A small image classifier, trained from scratch: 1.97M parameters, held-out accuracy 100%.
Rows from block 5 of a small image classifier, named by matrix and row number. Rows with one number belong to one neuron. Each number is 128 + 24 x the weight over its row's rms, rounded and kept within 0 to 255. All counts start at 0.
After each neuron's rows are labels from the 100 images, of 14848, where the neuron reaches its largest size: "top examples" is what is common among them; "peak at" is the part of the image that holds the peak. Only what is clearly more common there than usual is listed. The data: seven-segment displays showing three digits.
# u: gMLP up (value half) (model.blocks.5.mixer.u.weight, 384x192), inputs 0-191
# v: gMLP up (gate half) (model.blocks.5.mixer.v.weight, 384x192), inputs 0-191
# out: gMLP down (model.blocks.5.mixer.out.weight, 192x384, transposed), outputs 0-191

u.305 [102 102 135  98 112 150 161 121 125 125 138 130 133 137 118 152 137  91 150 138 143  96 157  93 136 109 148 148 116 112 117 151 159 141 101 143 153 146 135 132 125 129 155  64 109 127 148 156 177 189  96 142 126 111 128 150 158 107  80 144  76 149 141 133 133 123 141 131 114 160 119 141  86 124 117 148 126 179 131 146 128 138 127 137 127 143 144 111  79 139 125 110  99 141 145 139 142 118 100 129  92 158  95 137 142 103 104 126 134 107 133 134 112  90 158 150 119 123 165 116 106 145 122 143  99 139 120  77 114 151 120 111 104 106 116 153 106 199  52  69 157 112 113 174 150 123 178 130 163 125 136 136  71 144 115 119 133 105 141 132 112  82 135 122 146 111 151 134 153 104 166  94 151 125 110 141 124 130 130 110 140 126 105 138 153 117 166 137 160 143  88 114]
v.305 [151 135 135 154 123 131 136 161 177 105 135 145 125 160 157 151 167 123  87 122 119 155 128 113 102 129 131 202 128 175 165  82 121 147 182 143 155 128  62 139 149 148 114 116 166 113  77 103 123 120 137 101 153 108  98 105 119 121 116 139 116 137 152 117 170 136 100 120 105 101 119 109 121 112  79 121 129 115 118 145 132 125 133 140 113 132  84  95 145 122 147 158  88 122 127  86 119 139 136 117 157 137 108  82 113 114 124 137 141 163  83 134 197 115 120 155 119 114 119 139  91 124 125  92 111 127 122 132 152 158 108 158 148 169 132 158 116 154 148 120 127 108 137 107  91 141  90 113 134 136  86 158 111 128 113 142 114 140  89 180 150 140 117 141 160 104 108 118 119 122 142 144 132 145 125 108 148 124 147 131 111 122  83 158 125 147 121 100 108  69 140 158]
out.305 [174 126 177 137 103 150 153 107 140 145 146 178 137 157 117 123 155 134 129 152 105 143 135 121  93 131 141  84 110 109 169 130 140 116 138 132 117 111 132 135 124  70 173 134 142 150 149 114 160 130  98 153 145  99 128 106 112 149  98 103 164 158 166  90 115 127 121 127 120 109 163 130 117 118 113  81 119 126 154  99 131 111  99 140 158 159 137 161 126 154 138 128 117 112 141 115 162 102 130  91 106  62  89 142 132 139 155 127 163 149 106 118 153  98 145 157 107 134 142 167 140 112 146  96 134 154 138 146 121 148 166 131 120 126 171 127 135  95 164 113 106 120 114  92  99 127 128 126  92 131 111 157 171 115 116 163 127 113 165 134 147 109 180 122 132 111 129  83 109 155 117 101 106 132 101 106 122 114 142 125 136 132 104  89 160 125  78 147  71  71 119 107]
top examples: the digit 5; third digit: 5; the digit 6; third digit: 6
peak at: middle right

u.225 [135 110 140 176 125 136 132 104 111 137 123 100 153 122 144 143  71 131 132 104 181 170 122 171 128 136  94 144 129 119 135  98 115 176 174  97 155 119 154 143 123 120 143 173 135 136  78 129 117 171 154 137  99 128 134 127 134 138 143 125 163 143 113 110  89 138  99 151 143 111  89 178 160 105 100 115 109 124 136 127 142 134 107 132 140 112 138 172  93 109 136 124  71 125 105  94  96 144 165 117 115 143 135 132 125 151  97 142 131  92 114 160 127 140  95 126 137 128 146 151 122 137 162 103 181  79 104 162 137 120 124 129 124 162 133  85 111 138  95  81 135  79 160 153 112 110 171 183 149 129 119  97  90 127 148 113 111 127 108 152 115 118 110 109 115 106 175 100 136 145 126 108 158 136 140 107  84 131 126 138 124 125 125 123 139 165 124 109  81 122 152 146]
v.225 [128 126 105 116 116 149 139 115  70 132 141 120 148 135 124  95 120 145 133 145 163 104 114 109 116 130 130 146  84 101 140  94 114  97 164 156 107 125 121 140 160 174 137 132 142  74 148 171 102  90 162 147 118 117 114 111  94 149 132 167 130 162 160 157 163 100 133  92 134 140 110 143 155 121 155 134 144 156 134 148  78 137 121 105 140 125 129 113 101 122 111 131  80 123 158 100 113  97  95 137 176 112  96 100 128 105 125  78 147 138 144  89 113 147 177 132 150 138 123 150 142 134 112 156 144 145 111 141 139 121 118 147 151 126 162 153 139  90  96 112 147 129  92 151 161  96 111 147 132  99 134 116 128 128 134 139 112  84 146 143 192 127 117 169 152 118 153 115  99 138 129 132  89 150 117 122 161 108 169 127 139 140 153  77 117 155 111 135 146 104  85  66]
out.225 [132  98 122 105 172  96 150 111 127 134 152 179 127 133 125 155 127 156 112 119  78 123  99 121 132 109 141 154 117 115  76 119 125 120  78 179 152 152 138 122 140 129 124  73 131 105 126  97 158 131  88 107 115 127 137 156 128  76 110 112 131 161 143 133 121 147 144 114 106 111 141  94 101 114 147 110  94 168 122 169 121 120 155 131 122 131 132 121 137 136 127 135 114  71  90 148 135 135 141 102 213 140 190 141 132  94 163 140 163 151 159  91 130 116 131 167 134 162 108  91 120 139 129 134 123 122 136  70 142 144 125 126 128  74 118 169 157 161 128  90 135 125 156 110 118 156 162 112 127 131  98 125 131 104 162 114 111 118 129 121 134 114 175 163 132 144 123 116 128 123 159 149 109 117 139 130 158 137 155 113  75 136 133 115 101 126 120 147 150 113  88 130]
top examples: the digit 3; first digit: 3; second digit: 3; third digit: 3
peak at: middle left; centre

u.250 [100 111 117 166 147 128 120 110 138 124 128 101 120  99 106 125 148 123 121  83  81 107 144 114 109 142 110 101 119 127 107 107 138 113  99 170 126 137  94 165 118 143  89 134 104 159 124 151 129 124 137 140 107 141 138 121 158 157 160 132 107 143 108  71 136 120  92 132 111 110 144 139 129 105 132 148 111 105 135 147 164 166 113 147 161 159 127 103 101 123 112 143 106 114 159 152 135 114  79 113 110 151 143 147 107  80 126 147 124 116 207 171 136 156 139 108 123 140 141 112 104 107  95 154 143 153  97 188 146 132 110 158 116 113 104  82 148 132 154 131 123 120 177 122 112 133 134 113  90 149  92 129  95 137 159 141 141 130 159 125 121 135 161 159 151  80 121 141 136 130 178 111 118 122 137 138 119 182  77 121 166  60 152 147 138 139 151 123 145 147  89 136]
v.250 [115 128 136 147 133 139 118 188 103 153 119 143 144 155 120 118 147 141 122  95  96 138 128 134  70 137 157 130 134 189 132  99 113  81 160 129 167 119  92 120 111 150 138 115 120 146 151 134 173 144 150 107 142 154 153 121 105  88  83 167 140 141 157 191 147  71 141 159 144 116 108  86 148 109 118 144 129  95 147 171  92 124 134 124 163 105 101 133 132 120 122 111 129 133 134 135 135 165 111 186  83 130  91 119 127 135 101 120 110 162 113 160 173 171 151 152 129 125 128 115 116 125 127 130  99 166 133 127 132 122 121 141 108 130 132 133 130 133 119 141  91 173 130 123 138 136  86 155 129 128 148 134 126 147  88 111 130 110 130 128 128 125 112  90 129 119 162  75 102  90 102 163  93 136 150 117  80  98 116  82 144  98 119 125 106 144 132 171 136 106 138 114]
out.250 [160 131 162 102  85 137 141 106 134 101 133 107 116 134 106 137 130  71  89 132 133  95 135 124 116 131 126 195 136  94 104 108 154 167 194 130 103 109 114 132 137 162 145 168  89 158  82 134 116 109 132 147 162  92  96 118 137 141 128 136 149 126 149 140 132 145 135 100 114 165 175 140  97  78 124 122 108 155 138 134 134  89 115 152 136 137 140 147 116 147 124 104 143 120 148 136 129 160 131 140  75 127 113 114 180 139  84  98 136 122 125 103 128 110 144 118 118 110 113 154 123  98 141 116 122 122 118 166 114 188 140 154 124 148 144 116 152 174 148 141 127 113 105 148 121 132 140 106 141 111 100 151 161 126 107 111 100 121 152 178 146 152 153 132 138 112 111 112 129 124 122 108  50 101  96 129 118 115  91 102 148 141 153 117 160 128 101 176 122 115 176 134]
top examples: the digit 5; third digit: 5; third digit: 6
peak at: middle right

u.125 [144 132 136 107 180 163 141 115 122 156 109 116  79 125 113 139 104 123 107 118 133 139 169 115 119  73 125 128 125 135 116 145 138  99 120 125 108 117 132 140 144 126 137 172 146 129 137 130  67 120 153  88  92 103 170 118 160  84 154 151 174 116 131 133 138 144 126 119 162 141 140 108 142 135 101 124 170  83 146 116  73 154 153 135 127 113  93 141 119 132 105 125 159 148 145 130 147  95 183 148 127 102 135 119 134 155 119 119 146 111 154 165 104 124 127 109 149 101 150 106 162 101 105 121 112 153 115 108 135  73 152  84 108 144 122 155 114 121 124  77 117 131 171 117 139 131 160 117 118 138 161 148 126 138 119 136 114 133 140  91 105  93  79 129 136 173 157 123 155  97 106 142 114 128 155  68 126 129 141 201 133 106 163 144 142 121 124 147  90 100 137 100]
v.125 [135 106 141 133  90 154 127 177 156 132 134 152 103 130 127 141 127 117 127 143 117 136 124 128 139 146 112 149 138 151 116  93  83 103  81 119 135 158  74 109 105 152 148 130 111 122 110 117  97 118 139 119 162 145 117 149 155 123 101  98 104 147 180 110 135 160 154 163  89 141 150 135 139 147 110 132 109 142 154 133 144 116 125 120 127 178 151  90 124 122  89 114  98 162 174  72 130 123 107 156 153 121  91 108 147 101 103 120 139 128 125  90 146 112  96 118 145 105 175 135 125  71 154 132  75 126 133 176 154 163 102 154 137 135 122 108  96 172 152 132 133  96 141 122 103 157 118 118 163 135 114 160 130  75 124 146 127 132 155 130 121 106 113 158 178 173 119 140 138 172 138 115 115 111 131 119 117  90 148 128 144 138 123 116 127 124 155  71  87 125  94 159]
out.125 [189 147 122 125  72 118  83 124 185  51  95 149 143 114 144 129 123 167 110 112 126  96 112 169 142 102  94 147 117 114 192 123 167 155 135 121  81 171 129 114 146 120 178 131 135 123 130 108 139 156  96 112 112 109 131 127 100 158  79 138  86 121 140 114 100 105 108 161 130 148  90 118 126 107 150 133 135 138 147 117 154 158 118  83 151 185  94  74 136 128 114 133 139 129 134 139 130 129 111 138 181 117 115 106 164 133 137 133 121 138 164 144 131 129 134 136 122 145 102 113 116 120 128 129 141  98 118  97 127 134 118 105 154 117 168 160 145 153 135 111 137 143  85 140  90 132  75 135 126 109 110 120 116 138 132 130 113 138 122 155 183 160 113 116 155 128 138 122 121 113 136 110 143 139 142 169 102 117 122 104 164 130 119 147 141 100 153 119 152 135  86 131]
top examples: the digit 5; first digit: 5
peak at: middle left

u.218 [143 109 136 120 138 126 136  89 186 161 104 139 132 108 121  93 137 102 156 130  91 174 119 131 101  97 145 103 125 120  86 135 156 157 140 118 144 145 151 137 139 138 155 163 127  92 136 136 120 125 134 139 150 159 129 107  98 144 120 115 119 127 131  87 151 177 122 128 139  79 158 129 143 112 137  86  90 129  88 165 110 122 113 130 130 162 103 159 110 111 136 117 115 161 131 128 136  80 110 152 123 101 149 163 170  86 137 150 138 157 122 120 108 155 150  76  85  89 131 145 137 150 102 161  91 138 120 122 118 107 170 158 159 111  68 152  88  97 119 127 165 164 121  97 102 122 104 109 142  83 128 112 117 101 151 146 168  91 148 119 132 105 104 143 130 142 116 134 146 141 128 158 146 163 133 152 152 132 120 128  95 147 113 154 130 132 171 132 167 126  83 100]
v.218 [120 127 107 126 106 133 125 120 121 113 161 143 139 159  85 127 116 114 137 126 146  85 113 190 133 110 128 155 110 141 150 140 129 133 141  86 122 138 156  80 112 129 132 105 174 170 119 138 102 109 118 127 100 138 129 136 160 139 151 104 102 136 163 122 137  80 132  98 129 150 154 121 133 169 143 179 134 100 137 131 159 122  98 179 109 118 112 105 145 143 155  99  91 101 149 109 126 152 120 125 143 130 140 126 113 133 154 144 144 124  92  94 142 102 139 154 109 127  91 134 122 139 110 118 149 112 112 205 123 139 109 120  88 126 126 116 156 146 139 123 157  77 136 138 142 126 161 168  93 189 129 118  89 144  98 151 130 133 138 153 143 115 128  87 117 107 121 121  64 132 148 148 109 107  55 103  87 133 101 147 110 149 138 129 151  95 139 174 129 133 172 142]
out.218 [115 120 114 144 132 138 138 163  93 100 105 127 136 116 132 138 149 129 125 108 144 131 120 146 121 131 110 121 178 125 126 142 154 143 136 107  96 123 137 101 121 103 165  63  88 112 118 171 110 106  72 120 114 139 156 161 118 127 150 113 139  86 133 128 118  95 120 127 142  99 168 116 103 179 145 175 130 143 197 119 134 138 147 140  95 143  79 128 110 131 134 127 130  90 117  86 155 160 156 137  85 113 123 104 140 131 144 136  98  97 124 127 140 128 112 158  74 187 114 117 120 129  87  95 126  92 120 132 105 136 109 136 133 109 114 167 156 100 133 106 148 138 133 125 117 188 123 170 153 174 154 116 112 156  87 124 180 152 129 117 147 105 148  87 182 119 101 116 115 130 146 130 130 121 136 137 143  78 143 155 121 125 124 134 139 123 152 150 120 130 175 136]
top examples: the digit 3; second digit: 3; first digit: 3
peak at: centre

u.110 [132 127 139 180 139 127  97 111  91  96 123 159 162 117 191 155 121 103  82 144  81 158 128 131 138  98 150 141  87 137 150 112 110 130 126 127 152  86 130 146 159 120 122 141 115 141 179 114 114 134 161 148 124 135 111 126 152 142  83  91 118 142 177 144  96 145 144 151 114 117 148  99 131 114 173 143 100 108  93 123 132 136 155 137 132  76  99 138 150 155 110  58 122 112  98 128 124 106 127 129 107 123 122 113 162 120 120 161  87 132 183 123 167 151 169 117  85 168 142 133 152 145 132 124 131 102 127 147  97 100  87 111 150 170 135 117  94 118 119 138 138 100 118 144 101 127  97  94  98  79 125 136 162 125 125 126 125 164 159 128 149 138 103 104 165 146 127 155 119 142 118 132 121 131 148  73 144 144 129 126 132 150 124 108 129 110 160  96 111 144 154 126]
v.110 [129 102 142 129 128 130 130 136 145 149 146 123 110 118 133  83 168 118 117 136 114 136 105 155 134 151 142 104 162 122  97 109  90 127 149 125 134  87 137 160 166 114 109 168 103 116 119 140 111 174 113 115 162 155  94 150 155  98 170 137 142 126  82 155  83  94 137 141 164  78 109 165 123 153 135 142 134  82 134  84 113  78 140 131 129  89 104 167 132  91 125 112 157  98 136 118 113 126 117 118 151 113  96 159 149  92 116 122 127 138 120 142 144  80 107 139 137 156 102 135 107 135 154 156 139 138  93 129 141 112 116 157 175  84 139 152 133 106 151 107 126 103 134 135 160 106 110 170 150 143 140 124 110 128 133 130 144 126 154 148 121 152  90 183  99 141 127 156 133  90 121 179 138 125  87 129 144 142 180 135 126 154 118 105 117 174 137  72 114 112  97 115]
out.110 [141 132 131 117 119  93 167 127 161 142 101 122 107 116 107 123 120 171 155 198 129 158 134 132  91 166  82 147 151 102 127 112 110 123 131 139 180 160 123 119 111 106 114 126 118 148 133 145 148 160 101 137 153 130 143 108 115 110 141 169 117  98 125 174 156 151 135  90  95 127 118 152 140 154  75 145 119 158 166 128  93 173 153 126 111 141 155 152 104 132  93 146 127 109 102  85 120 115 150 117 143 112 104 149 177  98 101 124  92  83  92 143 127  97 124 125 131 130 113 125 154 129 119 130 138 127 151 199 128 151 136 117 131 103 118 107 145  99 160 132  88 130 163 124 110 122 186 129 169 130 148 116 158 109 100  89 139 156 114 133  93 149 125 131 103 121 122 127  99 130 109  91 121 105  74 133 146 117 137 143 175 134  96 154 135 159 121 107 119 102 117 124]
top examples: first digit: 9; second digit: 2
peak at: middle left

u.22 [127 113  98 108 148 173 117 134 128 154 100 164 116 128 139  91  98  55 124 134 139 165 120 135 134 146 125 125 126 145  93 139 125 117 117 151 108 127 154 128 115  93 143 164  95  91 127  96 102 133 119  99 101 116 124  99 115 119 158 119 142 128 140 106 111 173 123  82 171 124 121 138 119  89 158 144 135 113 147 105 144 120 220 170 138 124 139 126 118 141 152  92 128 113 125 134 132 119  91 156 116 145 140 134 141 170  99 153 199 104 159 131  93 111 151 161 127 151 127  92 127 101 108 124  89 136  78  93 136 154 145 119  96 141 118 148 122 120 140 148 160 142 122 153 147 124 121 127 108 133 142 134 104 133 111 157 167  98 138  87 160 146 121  97 146 170 144 116 142 166  86 132 116  87 187 111 136 114 143 139 118 128 162 122 132  97 133 101 120 148 142 107]
v.22 [131 116 114 120 135 138 138 160 118 137 106 176 105 165 138 189 112 136 146 163 157 114 123 128 131 129 137 168 130 132 116 132 122 122 147 119  97 186 112  92 144 121 161 156 143  92  79 141 135 124 114 144 139 141 142 146 148 130  95  61 112 128 167  76  89 136 157 150  85 116 126 100 151 135 175 115 122 123 101 137 139 151 154 134  80 106 118 124 129 110 111 153 103 114 144 158  64 116 109 101 160 144 116 144 156 129 103 148 121 125 149  97 161  94 132 119  92 115  89 174 158  91 141 111 112 146 173 102 102 137 177 105  76 103 143 157 140 130 126 138 135 128 137 116 114 123 116 135 119 116 101 122 123 138 114 100 124 145 134 156 114 123 118 125  98 149 114 111 163 130 113 167 135  92 127 108 117 123 126 139  79 171 131 182 174 135  98 129 138 108 131 128]
out.22 [111 125 148 155 134 103 108 100 145  81 146 128 140 164 150 157 119 144 129 105 110 131 134 125 185  86 106 178 177 110 171 175 118 102 119 156 161 146  99 146 135  99 140 103 140 115 105 102 134 118 105 145 137 146 124 101 107 138 143 140 100 121 131 133 125 144 149 141 113 153 103  87 167 166 120 147 125  89 169 114 131 108 127 135 113 158 123 148  97 120 134 144 100 171 138 134 127 152 138  92 172 137  97 135  99 111 100 114 110 122 123 157 132  98 144 123 108 137 101 106 121 104 100 149 140 112  53 145 113 108 105 135 133  94 165 119 169 159 136 173 176 150 110 118 108 155 133 137 115  94 136 101 160 150 135 138  97 180 107 149 112 151  87 113 125 140 117  97 111 153 128 118 154 155 127 161 134 101 120 156 118 149  85 136 124 111 139  64 102 142 116 121]
top examples: the digit 5; first digit: 5
peak at: middle left

u.344 [113 101 143 149 135 112 124 141 166 155 132 139 129 163 119 110  92  80 128 158 159 137 143 136 138 110 150 122 166 151  80 121 118 139 132 134 137 128 136 137 180  86 126 142  93 102 138 162 160 102 140  99 133 128 155 115 103 126 107  94  92 142 168  97 126 146 129 115 156 140 143 143 108 141 131 171 148 141 100 166 137 122 130 117  88 119 104  99 158 104 132 111 103 113 108  83 120 119 112 151  91 123 178 102 152  96 116 118 100  96 125 150 129 139 149 135 147 137 146 116 138  97 123 126 141 135 107 130 139 158 134 110  69 176 159 144 136 146 158 117 163 127 122 118 137 118  86 146 116  67 154 125  78 114  90 174 105 125 154  97 145 126  88 132 158 125 127 147 141 121 121 132 132  79 171  98 169 165 124  91 147 152 147 121 165 150 132  72 159 136 131 120]
v.344 [149 139 115 112 148 138 135 115 127 100 130  89 100 127 165 162 169 121 130 150 115 111 139 147 124 118 124 114 189 141 177  95 121 137  90  99  88 109 139  84  94 144 142 150 149 137 114  89 114 140 117 130 140 122 106 126 105 136 120 135 130  91 149 177 165 129 169 155 119  70 122 152 151 138 139 161 158 134 129 142 161 121 110 153  93 142 155 123 141 122  94 148 109 149 180 120 135 106 113 119 176 137 115 115 130 151 110 147 126 118 170  94 135 123 121  75 137 114 150 157  95  99 153 128 106 100 121 123 120 133 106 103 118 105 104 159 131 132 128 102 121 126 152 173 150 138 194 154 133  94 124  89 105 127  97 161 155 115 135 108 126  90 134 135 169 135 117 128 136 117 135 165  72  93 146  95 111  97 175 136  87 139 131 103 108 129 158 139 108 155 105 122]
out.344 [ 94 136  81 145 116 131 119 144 104 182 140 119 122 117 126 114 121 118  75 121 113 129 134 118 137 103  81 129 128 163 147 140 128  72 131  90 142 137 143 138 109 142 126 103 135 106 114 150 146  92 110 121 141 125 130 145 147 118 149 157 140 152 132 137 159 152 161 119 115 145 148 127 130 180 149 121 129 168 166 113 160 116 156 116 185 147  91 142  80 143 158  96  70 155 128 106  91 113 120 127 179 112 140 102 115 131 143 122 131 108 117 129 146 108 122 106 101 101 124 150 136 109 137 147  69 150 119 155 112 142 108 147 135 139  87 102  83 119 117 130 133  94 126  89 149 119 161 129 120 177 144 115  96 116 159  85 112 145 119 152 181 126 121 148 157 132 150 136  93 167 151 107 106 180  90 118 130 110 143 163 122 171 143 125  83  80 143 129 135 141 127 137]
top examples: the digit 5; second digit: 5; third digit: 5
peak at: centre; middle right

u.337 [138 148 129 103  92 143 163 163 119 130 101 122 148 112 145  87  93 173 121 152 103  73 129 148 132 124 175 107 165 110 126 138 106 160 127 128 134 116 160 144 130 147 120 111 146 132 111 136 143 127  96 148  83  99 137 111 109 107 111 169 131 157 161 125 125 139 154 129 131  92 106 129 122 107 118 160 166 107 113 108 103  83 151  95  73 148 160 132 108  82 124 112  64 159 102 150 121 141 110 111 121 124 135 100 146 131  92 136 107 118 135 170 152  73 148 109 137 126 134 116 115 148 118 117 157 157 140 121 114 128 162 110 127  95 103 121 126  68 144 154  95 142 132 111 158 136 114 147 107 115  86 187 148 138 166 127 172 117 162 117 125 134 148 133 124 121 125 149  94 110 134 137 180 119 114 147 158 124 143 118 149 105 133 104 181 158 162  98 134 142 155 123]
v.337 [128 125 109 178 138 159 157 126  88 140 167 123 157 167 118 105 111  77  90 115 111  91 115 147 101 108 125 114 100 129 150 163 133  93 149 168 117 134 137 113 171 131 103 165 183 114 105 191 139 133 143 120 191 128 147  60  90 142 118 149 134  96 143 145  95  89 123 138 145 128 125 126 110 105 147 169 128 154 140 155 111 166  85 166 119  95 126 106 108 138 136 131 164 117 133 112  98 133  94 135 147 119 127 165 142 100 116 125 166 141 115 130 161 106 121  84 121 128 113 131 126 114 124 129 160 121  82 153 153 132 154 105 148 152 103 131 152 128 148  88 116 108  94 165 105 113 131 152 136 120 124 124 109 113 163 162 102 146 134 142 132  94  85 172 124 119 148 111 131 124 144 138 120 128 135 108 140 124 162 106 113 111 175 113 104 133 117  81 117 123 138 120]
out.337 [148 122 127 130 142 135 102  81 119 128 129 152 135 123 109 141 134 144 142  98 106 153 142 119 134 105 119 147 159 136 109 127 147 128 157 155 120 144 119  76 151 133 147 137 130 118 163 122 168 113 135 136 156 143 134 178 160 181 135  83 136 124 131 116 117 134  66 160 125  82 118 118 121 115 105 104  80 149 162 191 169 151 129 144 175 134  86 136 134 127 135  91 145 104 137  91 127 119 187 142 139 161 154 129 127 114 127 134 150 156 119  70 153 122 115 141 102 122 137 107 124 168 104 166 126  86 178 141 135 126 118 149 128 146 181 108 127 147  97 113 125 101 134 112 131  95 130 131 136 171 122  80 118  64  67 173 106 159 105 102 106 129 100 117 134 128 128 110 133 149 134 108 106 125 155 110 120 108 116 149 118 141 100 111  98 109 134 135 146 159 124 132]
top examples: the digit 3; second digit: 3; third digit: 3
peak at: centre; middle right

u.86 [ 94 111 150 139 120 104 120 150 142 104 137 168 110 141 129 139 128 163 167 156 157 112 142 129 107 111 112 119 141 131 148 148 140 118 164 116 117 124 118 137  97 133 152 143 144 109 108  88 145 101 121 169  86 139 116 148 151 114 105 135 122 157 101 107 138 151 141  86 158 102 114  89 153 117 115 100 146  88 153  72 170 128 145 106 106 178 135 115 152  88 112 127 101 110 118 136  76 100 125 139 165 140 115 122 112 134 156 107 167 105 117 133  89  85 108 138 148 148 126 150 171 145  97 141 165 152 116  69 134 120 118  94 181  91 148 137 133 116 141 135 115 147 137  67 166 130 139 134 157 156 120 135 124 151 148 141 108 129 150 120 134 143 109 146 116 128 136 114 131 104 181 102  83 133  83 134 105 159 157 144 101 157 113 163 126 134 127 134  85 105 174 100]
v.86 [108 122 156  96 182 133 106 124  91 144 154  92 145 108 129  92  95  65 157 104 121 121 149 152 141 148 150 132 100 146 118  91 135 132 152 132 130  75 176 133 122 101 134 156  91 110 125 108 148 126 142 153 125 116 128 101 119 158 156 148 122 144 106 137 143 123 141 128 165 123 148 100 102 152 120 104 129 145 137 119 149 181  99  75 158  72 104 179 119 129 125  90 130 120 122 137 101 150 147 168  92 112 123 137 123 153 121 120 140 145  98 141 119 142 121 123 130 146 117 144 163 146 114 148 123 165 107 145  83 140 123 109 120 106 132 158 154 119  90 129  78 129 121 121 121 172  86 132 172 128 150 129 141 178 143 122 143  72  95 149  98 115 125 139 128 124 115 138 126 146  99 105 165 134 158  99 140  88 126 170 134 173 127 156 103 119 110 166 145  98 127  99]
out.86 [145 115 119 128 156 159 136 121 121 131  82 102 139 157 114 140 119 146  80 105 132 150 139  94 119 167 153 145 122 120  96 119 142 119 116 167  99 146 169  93 137 120 129 126 152 144 142 154 134 163 148 114 166 147 118 110 135 102 133  99 107 117 135 145 159  96 111 161 141 147 104 154 149 131 157 148 100 199 100 123 121 139  83  75 165  90 106 115 108 149 136 129 191 131 131 178 155 140 116  95 113 100 118  84 126 131 107 132 135 151 118 123 148 136 153 167 114 142 127 128 111 117 170  96 108 126 129 148 154  87  93 109 112 116 131  86 148 118 123 114 110 123 118 200 118 151 108 132 158 103 151  92 122 104 113 156 138 136  76 147 143 108 139 127 115 147  84 121 118 137 105 152 172 138 196 112 147 107 113 113 109 133 109 114 106 137 111 138 122 126  83 123]
top examples: the digit 3; first digit: 3; second digit: 3
peak at: middle left; centre

u.197 [129 163 121 117 124  89 131 135 155 143 132 153 127 129 116 120  99 126 146 117 120 140 113 124 106 156 122  90  97 101 138  70  99 106 102 160 143 135 168  86 128 136  93 112 129 112 117 119 135  68 121 128 137 121 167 139 114 197 133 154 122 134 113 123 159 127 176 122 109 148 152 124 105 109 142 122 161  95 141 105  95  84  98 147 123 156 143 137  71 134 127 109 163 102 128 155 107 136 134 125 122 162 131 183 138  88 150 103 173 116 133 100  97 115 156 115 151 124 141 128  98 120 137 149 147 128 106  92 169 102 150  91 174 122 115 111 131 155 173 125 172 125  78 162 137 121  92 143 152 116 145 152 119 128 137 156  97 144 152  86 123  79 123 116  99 119 122 156 153 162 118 165 168 129 145 157  99 140 141 136 135 178 150 144 131 119 119  97 126 120 128 135]
v.197 [ 85 149  95 164 113 197 138 106 124 133 178 110 172 102 102 150  99  98 150  87 128 144 103 110 149 153 116 126 159 106 101 123 143 153 101 149 131  98 135 169 127 118 159 159 148  97 134 139 118 144 144 111 125 131 127  78 131 133 135 155 116 101 130 155 131  83 133 120 136 102 173 141  90 128 138 126 169 118 150 100 139 118 118 164  84  77 143 125 143 156 145 132 112 169 104 120 141 120 137 121 154 123 156 158 131 133 168 131 140 165 121  90 111 134 134  95 123 134 102 151 142 126 124 139 105 155  93 165  70 121 132 146 121 125 126 149 149 129 114 101  87 117 114 115 145  88 123 137 110 110 148  97 161 130 165 146 110 132  84 172 128 142 178 121 137 139 121 168 141 120 130 113 107 133 150  76 130  85 140  94 133 115 150 141  86 172 125 135 137 108 155 108]
out.197 [156 127 113 180 114 170 167 128 116 125 110 127 154 114 160 146 142 113  84 147 112 117 183 125 120  92 164 179 149 128 121 145 168 159 145  94 115  93 123 147 146 149 101 104 141 136 140 129 133 169 149 100 136 135  99 117 121  88 151 127 126 114 161 134 129 142  79 124 134 113 150 113 147 142 143 144 120 131 145 129 190 177 157 137 123 119 145 120 142 120 107 145  80 151 161 125 111 141 111 113 151  94 147  50  77 133 108 158  93 141 121 122 181 137  99 116 107 127 140 125 168 128 114 141  90  79 112 126  85 137 105 132  93 115  91 119 116 101  78 171 122 137 138 125 100 124 143 137 152 113 153 105 119 125 149 119 120 116 109 157 117 139 106 139 156 120 124 112  78 145 137 102 126 118 126 116 146  76 116 106 160 100 105 113 109 142 158 117 138 148 108 140]
top examples: the digit 3; first digit: 3; second digit: 2; second digit: 3
peak at: top centre